config.toml
model = "CTC image transcriber"
dataset = "short English words printed on busy colour backdrops"
train_examples = 90422
crop_scale_min = 1
horizontal_flip = false
translate = 0.06
kernel_size = 3
init = "torch_default"
lr = 0.0048
momentum = 0.95
orthogonalizer = "newton_schulz_5"
steps = 3500
epochs = 2.5
weight_decay = 0.2
Rows from block 8, named by matrix and row number. Each number is 128 + 24 x the weight over its row's rms, rounded and kept within 0 to 255. All counts start at 0. Numbers have three digits each. After the name is the row's rms in percent of the matrix's.
# c3: 3x3 conv (model.blocks.8.c3.weight, 128x128x3x3), inputs 42-47, a 3x3 kernel for each
c3.0 102:161113141124123152151141156147154138129104156109111160130153145136152169131177209121143106109120124112138156175140149139136124121105081190175136156149123161118100
c3.1 103:126132129135110131128112120126146153138135118114142094152115144154133104139148116146100162156123114178125094129177143093127115128159160138156136093147125086096131
c3.2 096:154155148158145090159116085139110122053108088040086116126136155100112104133130107150111126138083139133099100136127104129135142143116158133125097139140177162152159
c3.3 099:076087135119132130146158152152082110148098123123139138143134147141126158144161152117116140129123171145154138139148097117116090145115136107119181101116128112109123
c3.4 101:153111088159136091127135095130137159151143119113147094156177174144139148141124111130095098143119109122159171137118153136146141128099075138134136114119128102125175
c3.5 102:101105128151118118127133119097124114113120103089116095161166163152121113094096117121139158149121138107141128131124081120128077134132116134117092170134118108130151
c3.6 101:130086077099105105130110156117143136127139178121097114148115122151115079121098065121138135121114109097156060111170142118147088105105110096127145109113129134065124
c3.7 098:135122127121141136110096092124137126163139138129121147151135115152136108141107108141120142170120148179148115143123127138123148112091138148133118111125138118092161
c3.8 101:154135114175153128134132124112112143114143166129159157100149174093106132133129135134110124113127137164134119132155122123131135140138126106106112125140094128134113
c3.9 102:142114137172134113170112052118139132150138130142078091127121107125117125131133122115166190118131145094149120104099097114115115140110130149133162135134110156150133
c3.10 098:134126146082109142171117110176148126184127123162118092126146187153137161106115105138180115160186131184150105190149115126103130142109130116146146120152171108130102
c3.11 101:150130115154121152058121121099182159133144097110106078134156149165129136136169113141131131148123121116126146149121117133124098121154115166110132172131101174173116
c3.12 096:136177166141113079130116124160188196132138131104122103140151152095118105091119125169146165169159145146132122099116143143154160117090111103119164113133156109146148
c3.13 104:178165102150138156156182141191189096185179147098088142144163144126141128106133109116106097177145082173144086123081141167164100107106120098128119084123110172137107
c3.14 097:151092087137114055139123084101115103102085104090106120114131119126101071124120137116098114128147122169098139089146121128181158124136172111115132116106112120159124
c3.15 099:112119133124092084126127107133116160124121138141101146145147127156115158174151120118113175170119144166145090117124109096098155138144152162128132133142126152125138
c3.16 100:132098110105089069156101087106128068061126111115155097125137123150117123136136101096119115124136117122097106127130118162115131123127105102129174125145149123106120
c3.17 102:153100098094102093098124114119112133120103154143094159099116158121148124147145116084133139097119199088114200160135126150136113126156154113127128171122126157136145
c3.18 101:101111087115138139129154137093106132144134163123140124157133110159109148138125097136139144160125142169155144137120185115143116142149107137123154112120123108101103
c3.19 096:155124177137110182153147113155140132142154150172131125153176110105151145148130154113144151115118144163150160100151107110095160123139147049123102110143101113097073
c3.20 099:184188158146135125173176191193139164146133097143134096115116151115117130109134116165095110173103127131081113187141103144118085082081096149110117142123119115098094
c3.21 098:121113084170150105166150127118131145101139107096163132110124105140148098129125143125133142170104155154073097154134144138138142159117154124123117142128177113143156
c3.22 102:131130153134107164114125149140127164150129116124097117126116158108109096108136139105117119099128119086101148179187140172126093111112104125106114086142143131139125
c3.23 099:100141078129154117135109099147111090113121123145134134142128118119155131131133182124107083125115133136189178103121099163118118147166143101190122115151125114097099
c3.24 101:157129091165114117156131137134140122150104129088122117116112140113103166124123119117125126132141172116105185158126105148137093169166148112118110135129109092129112
c3.25 099:143146136153112074168134084114099158117103121176062117151125125132120109149115124121114108125119103174087106146129092147127100122165126106151169134140157141090168
c3.26 100:103147135072161147078140161105109167133124170160130174135144117126133112120151127104108135070133158020145155120143171140127149116119154140094135128089133166140150
c3.27 104:168137142114086117138105123178171151111146124115120125117131138130128107146143119098109109113106124151120173167123104150109135154127142133132144159099107116109084
c3.28 103:145136108147142120153138159167154112105134115097118165148145107135112057137138112131132156165110097188150090162127124127090085096121136127116120109153113182205143
c3.29 097:154167169160133104127155111118175166138152146140103202137110140125130161138138135135105098139142118152116123149130103113107160114107158120120105129143144094074138
c3.30 094:118130141136113143142089099132112137153157188141128117140122156133120151129145160118154108119170096145156105150161131127154155133140092093131102160125113142164115
c3.31 098:153176131134130116147123098080095109116103126165149171130114149153109121141103127128119099099100112113113103137130136101114132121087115155190135140124128160118071
c3.32 099:072066066136124089181153112095064064102119174100116156116130139120117127107128147128144135161159164114143128077121151104072075135116162087137145118131120091124088
c3.33 096:126072125089106131113141134125135150152117132142128130119114135133149164124102161132113155112116158108229190123096125137120144156149103123167139136128117133156145
c3.34 102:090127158097158164098106146114071121132104130149104121154111129134127116185127124173129138140130103133126062129126134124105112113150135152173095136147102153099094
c3.35 104:129114112103114182061130156129085126102114144099095138150118093115105106119151147129119151089123181099179185101117138126108102119105137127128164144099123152089095
c3.36 098:145081098157108119170131121123093088131129105132140139136103124136134139129139166102186142083156110087087151155169175127159176067127159123137167147162158148183137
c3.37 102:121158171140129099177118128107082178150105115160133129118143170105121128119114140103143117137166117135098150110140146137116081126140106135140139122122151080153162
c3.38 103:140106107115132123109116112138138118075134110114133127100113101140121113128123145172127125173141098112118115128145171140136120143140151117137108073153113156125118
c3.39 099:172132091121111109126062102117102161104130137132108148097107109126108094141125101113100125115140104172142107149094128136124081139143081156155145138172139115156145
c3.40 098:188161080124107097116108179129140112107151138118096112180113083123123137109115152133127101110125112070115131169093114124138129100085120098111136142142125121118119
c3.41 100:112094067158113090126126141065097046123126095124141175102083098113105091139113124127148162155110147176161130123149127121126137093114144108196167136138154121122133
c3.42 105:099100156083107125105038065108137113100172169139089143137110130116150167146123129116137115113139141082156164132073111146151127141211154116103143137088136134192206
c3.43 107:131131106137144163124152148124090065088086096139123151132126101114147115123125104176113131118122102116093128145123137154153065165183117091151119132126092135089114
c3.44 096:110105140073117114136120125154148143120102141132097144089078086127057105132080106156154119152109168155117138144124159105138171108101148184137132168136142116091106
c3.45 101:128079128141109137133091101128118107108155136105143133158135111163148136141129121091037135081076182101116165158149117121095099130127115132104148128143144131119103
c3.46 101:116084104092137146121155122106103104103148144108153149137166158174141090144139108150100134163111190106158140081074145133106119101097157151108113112114136129164138
c3.47 101:184121124128115117132127154136126069151080100143133100124139154108108155135148116132153152099127129088107109140149100129139094121142152125117131085047165100113127
c3.48 096:094143178104119110144138131127156166116134121100100091120120108124125057133137157096129115156160148108099135142143096115130134089107063139124098198164156144133164
c3.49 099:099119113135112108178156127118099143141137104134157186144142150149133127145135161126119137132095115096139124177120152118134123134088096147144147135130130118132133
c3.50 097:120119084103109122101137153088119132082113125123128148129128109137102071140126080117104142097099147107122100141127097155134142164177144164141100140135132108168133
c3.51 103:154100160133118125080117155154107120122097114131126126141103097122095132106114161102092101111131085142140151162166133134147144102096127152134129179157144167127123
c3.52 102:090118146121125138076130127118132124144152148153146108132146139126138123130143132127099123137150104103193122158164157121119099133114091125115101137132123098173177
c3.53 101:076120142095139107090128068141157095120148121114147133112129117129134140134129146139117114121132125105147127137082143138106130149174158140122121173155161133141137
c3.54 101:107131099092113122143105123154118139104129130098100092126073079128123088136107091109108132121119102146134110182133101148148158125112160127148168110114153110121143
c3.55 098:127128078137122063156109082154130098119112102140119146133128141137127136138117135136144092105146077130107069101137099135120077135108095122111102140119120162144133
c3.56 092:120070052105054087100072146133124124109128091077121143143110142111094114111119141136120094114068126092135111099134170107155137100165102122133102109126122128081147
c3.57 101:111104138137135181117153133110083144110121159102138109107129154109131153118145151113120135098146153151145155152109156147082127125158083117118123105136097090156114
c3.58 096:119142153144170141136147144084122084098118088124107098095106138156142094175139111108155144110153172136131151107068134116119111068099102169122103160123135151147131
c3.59 101:104154111112155169141185178132119138113112173140167175121133117124076136131127117151113137159093120180135131106085113167094086162083111112108138112123134118178200
c3.60 102:172111064152118083092093164126151158129084094125085096142134131124116150123129145121126157105121118160168160103140142089111146119161134206165126173155137164168157
c3.61 100:129149169072102082124105140141112120118075109132084104099112103136089144139124123140118107148105091128124130126102092142154138117127125157126088177128106164133128
c3.62 102:135139170144111107127104091122163191189124151155116106091135174153088156140129153077113088102159118137113097125197185135132115101123093140161152132126151107146136
c3.63 102:110116123129132097106125103092062040113100071142097092133088112143126125154103131088145137129128082150157124111100137121103170148135150126098118147105062114127096
c3.64 098:113113120149151138123173112111092056126124091115156093129121104106097093137131126136117103188111133146104135166201152132142114131122153101178136102144117126119114
c3.65 101:168110105148117152094095124121088108161134142120123138136115125106108106138140124131082074157134119109088091086107100141142121121126147119125179120136124098145136
c3.66 096:136111124134109140152091133102104101091149145116146126141167138101130117098118120120152089128151084163073109144110126152106092103127141119150117060123133091095149
c3.67 098:144191150149108095117095124095123161101126141107127115110111107110118117121098095147130195180129145183111144123126105098134140106135127135118175125123150112106107
c3.68 099:053062089136109125143116183091103103139124158115107129147092116137139121151150130133148132111148135131138132099115081105132073105097080129134111110104087139158117
c3.69 104:129134166139094111218183121139167206106113124158166120100141132111100147110118130128129156094111142110129106120168134131145189125107087115135144148121123105136118
c3.70 101:101150143114148147118116094126123121125118119111107094129126108134128122145149116130130207118115164118092205127111087160123101144125104101125106093125110107183160
c3.71 096:126128141093134116113138083139146081124109115099121116108129126124119156106137106131103146137102134108100120130104144111092123128126129155124144164109124151112135
c3.72 098:123125127116136137065096119068063121102103166109130148116118113106125174111188164139138077147179104159194105110131147101102159124114131142143139138151140149170141
c3.73 097:148143151118109121099131144131118099108103118131104147132126112159132114139180149111140180097154162126115156138161181122118116135128111149148178133135150137134121
c3.74 096:119126156132111154117121174117081124139111122171149128115099147112115122108145115123122152121127138118122136165137101164139120148147128135111135153136112169114135
c3.75 102:103165137123118113118109135144169177137169174107138142130134152125145116128125103129087161113103110130108106109160144168145131080138129130099081129157086087141093
c3.76 098:131100162136106152105139101137136147153143139131171130102116173118114166141124138072127111064153158115149132093094113103132103123128141122121150105126149115142118
c3.77 099:145144139124123140153142142111082093132103096112152066137134095157124125120159129079082113116102113134140139123096110097125139096108109134156142138144130107107142
c3.78 105:133155132100140123109137191125149138147151167137123127134098140155147149149118109109165164136138106137131106110110093114111056150109084105108144122091110118117087
c3.79 101:127155113105125136099143141086111171085104134121122099141120144138146131140163110149118127170105136161119161135057115127132161125140144112135162141153129126146141
c3.80 102:118127126134111126113093096145146125137161114111135124166149127143112122119099110128131105117148097093107112128101082145127133122166164117096090117104088117146137
c3.81 098:150142130162112121175108150129146141103121119144094165116115145119116128153137133122118096118143086118121109084105099094100149132088199117152112109152132120163148
c3.82 100:128125145142151124111150071114160176094132160112089155121156160118126132142099085128131117108131140091080121135135125123117124140162185151126121151152188146101158
c3.83 099:138111103132126160106108186130143123171114120130139139120095120155113136141137162129146128141118110163173091102159150092096114132105098141152155113149142143144142
c3.84 102:123139139129121140184159175119143152155120171129100144116155163161153125151133092128149101131152132163119127161173125144173152115105103134133141121155139107109108
c3.85 097:129116060135132112158110109133108052165092095174120142172123094127094139107092114102111157106122131117143109117184152145170115153128103115144163134085114105090108
c3.86 102:205106105150099111150123103134059088084137121152158147161154126114127132118156158133118119117129101165106063118107087129151156138128106130144149142159132124125121
c3.87 096:139139085157131107130119077128116130112099132130079088100112095129135123150147124099120127113141089132113067174121126162113143130121104145148154119124144095161149
c3.88 101:107112101114110116115092102135173114120170124121164086144172130120143144138148120104106119117085084124112125183132108129132146141126146117124108128115135121103124
c3.89 101:112117130107143134155143133100118091109102094111122159125118116124132112153103118102142131126133122168123104131130133126145108113086051119111125109113132071128113
c3.90 102:146147149117081130130094104106112130117098123137113105105129146133141176119085135127122121147164155102138191175123093105124143126105131146146079170147123107127141
c3.91 103:115105114122119104162088124134138117077152120118170101162112103138131109148109142161104121097126083083208144131150139126152146130146096120121142137120133098115156
c3.92 099:139130107144119089132136114077105119100125113106159115174130127192123123137110120130129181141120141156103104155164102109132108121134146118153150112114108103090141
c3.93 099:137117143117124109126136117161158119142117124140156127186124123161112117131109148090116104133151091126118114135157132104099135109126108093130177085115183111128139
c3.94 100:154129125148129133143119122077089113136098129111108145120098129131108189130109164089104126057085087074134092114168148079102117093104106143121122130158097155163105
c3.95 099:126191119111121065110163122137139097145134132087091106097122160090134084098153121146147122120090140125108135114064140112140179107123119182119104150106101127126114
c3.96 097:132092114127101159156133149101099137089141139094142136118108108114101123116115112117110133129100186151087199127165110162146100169128113170165189150115187120125158
c3.97 100:125096086116136126101182137134140106106139135113104123130113090136148099140123089135100174133115082146139129138131154135109133141092105112136179130090131132133142
c3.98 099:140110106160132129116111138144137124117136107110100107149127110135116131114118136097166104131148083181141104118107201105121155087129122175119166172113140159125146
c3.99 102:138152130105144130109150120128132139117134157186179110126158141103168170100190137109155108096159128080126115146157137132117078088106071110121130104112119121098082
c3.100 101:113126215100141133102092067117083132118126086127084129122110107114100114122122144120109138152122127151133124158157128152119133135138109144124124134112132098101174
c3.101 100:104138183126096124128142146115149126173112101153188116123157178123119165122114112134170136113134138070131094077158117097136102137153130126168112116133109103124130
c3.102 095:111095140135161148138179139079154095153099085130115077099122134108109101108095131092116133098124159062111127193151138088110136121108119170110113149088145163117124
c3.103 103:186178135172132132161131166088139103137146062147108116105113122129125132123110106064135117131147132146110086155104138116103209125134204102115126112112125096131136
c3.104 103:131139165110110163149151148067170177100134176111113167102143146115144163122127181170130169191159161170147107121155183124145122138136126144088084105099136135170130
c3.105 103:156161137109119180128127206151129178142109163120147186130148170118108169131137171125121128135126131167089113129135105158151092126154132122111109158140118129114130
c3.106 099:119080103151134139159143146145129089180142082179161133155145156111138157100116132181142094125146128116170199088100093130128138106129135156125077111114122088101138
c3.107 103:139130039153136101135093093128077105147160175139161149133130163178137159209145124133099135109149138148165129133130132145118136083097119101090115164103089184121110
c3.108 098:109128119128122129085120142191078120136140130146195199151126102134124156153148115136107127132104146171157182167150115111099104122137137119133129096161122110143136
c3.109 100:092086113102109136110138168153137120147144157144120152133137123128124142152151188092125137110127161132135105167148111133150135121077066117133119139138142145126165
c3.110 100:115142128129134118108155182108088128114143194102133200138115154121128173178164165121101156147099156190113149155109138113150135127142153101092101157109094118135090
c3.111 101:150110081140117106120130135125129132163105135164109170147114124147090156136134159132122114094122159087124179110135163176136115175178123103139137126133154077155151
c3.112 101:130097158151130196162155164133117138127100082125156129097101119090092119085113137108156176106139138101142139130111124148139094150136149152149131136141141118145137
c3.113 100:144155116139099093140118133134128140113088164133104142146103135142109163131128144145133095148137071195136060119151163129156165114081112160148136116155149132155119
c3.114 099:091124099096104141104095112132084117137107104125094185093149138110129132119132190117145131140139117124148106132112157123157108134154163133109138149094113175128105
c3.115 091:077120108126129125127144101159106132157125144108146156103085087122109123148121149108160124108105098135135129122106127116119144140129083111127137118133142129151115
c3.116 098:136141129162122170150152192127110171127131162093136150130084132132126141126134175167141115154146158115112159095128103142149092135134116171130177168158133161112120
c3.117 101:124135129117133133137120118165125062135107070089142084122142111119141102114147130134124115127136101131118087150153136131133152106096112136130134124137121124117130
c3.118 099:124104087129131076194174102128151145089140106123152119130142150150164109142167143153081114127102085137090074133170124123107144172087116133131142137129130159144116
c3.119 103:137122118115119127136154157106136157108143203129132165145122123146174144115138123138140123141121126140125118085134118103143167101096115145158122138109105166172111
c3.120 101:101129166097106133073124098147145108141138144093101156136158132116126102116135114148133102150133153145126170104145102129148132166142154108103125109118114105150144
c3.121 105:104132134130103118078108114133133142130126128117164133132133160138105124114105115112133127109172138129127160117142093125121099222197121104140145079129138131140140
c3.122 103:124142148114139135104143102121096155093118113137150161146090166121128117148111126126082083085090097097136086104120120096141167113115163153166152176153142147109127
c3.123 097:105105081120078102135126129132100133079105126122141107130110103117133096119118118122142146072123114088092113112125110107127171141146144141158089132154128130111116
c3.124 099:160184089081100102148154080151163114100121147113158127114121110143137104132155110141084080133115116111134168158127171126162139135129132131084147178110152161090161
c3.125 103:126109103127114110102102090100101126141128122118113129121096118133108156145114182135137127130138086136125094126134093094111123148140110146170126128159121112137109
c3.126 102:205147097101072104145125124166156164084112096123114120154124105128101094128127104135114138123133118130110125105129105117163099103091147135110150148148167144163155
c3.127 101:120124165122147143111095164127116111104093073146093065126112145138131128169112107143111150112108127130120194133122070143111103147132104113133089128125082119104138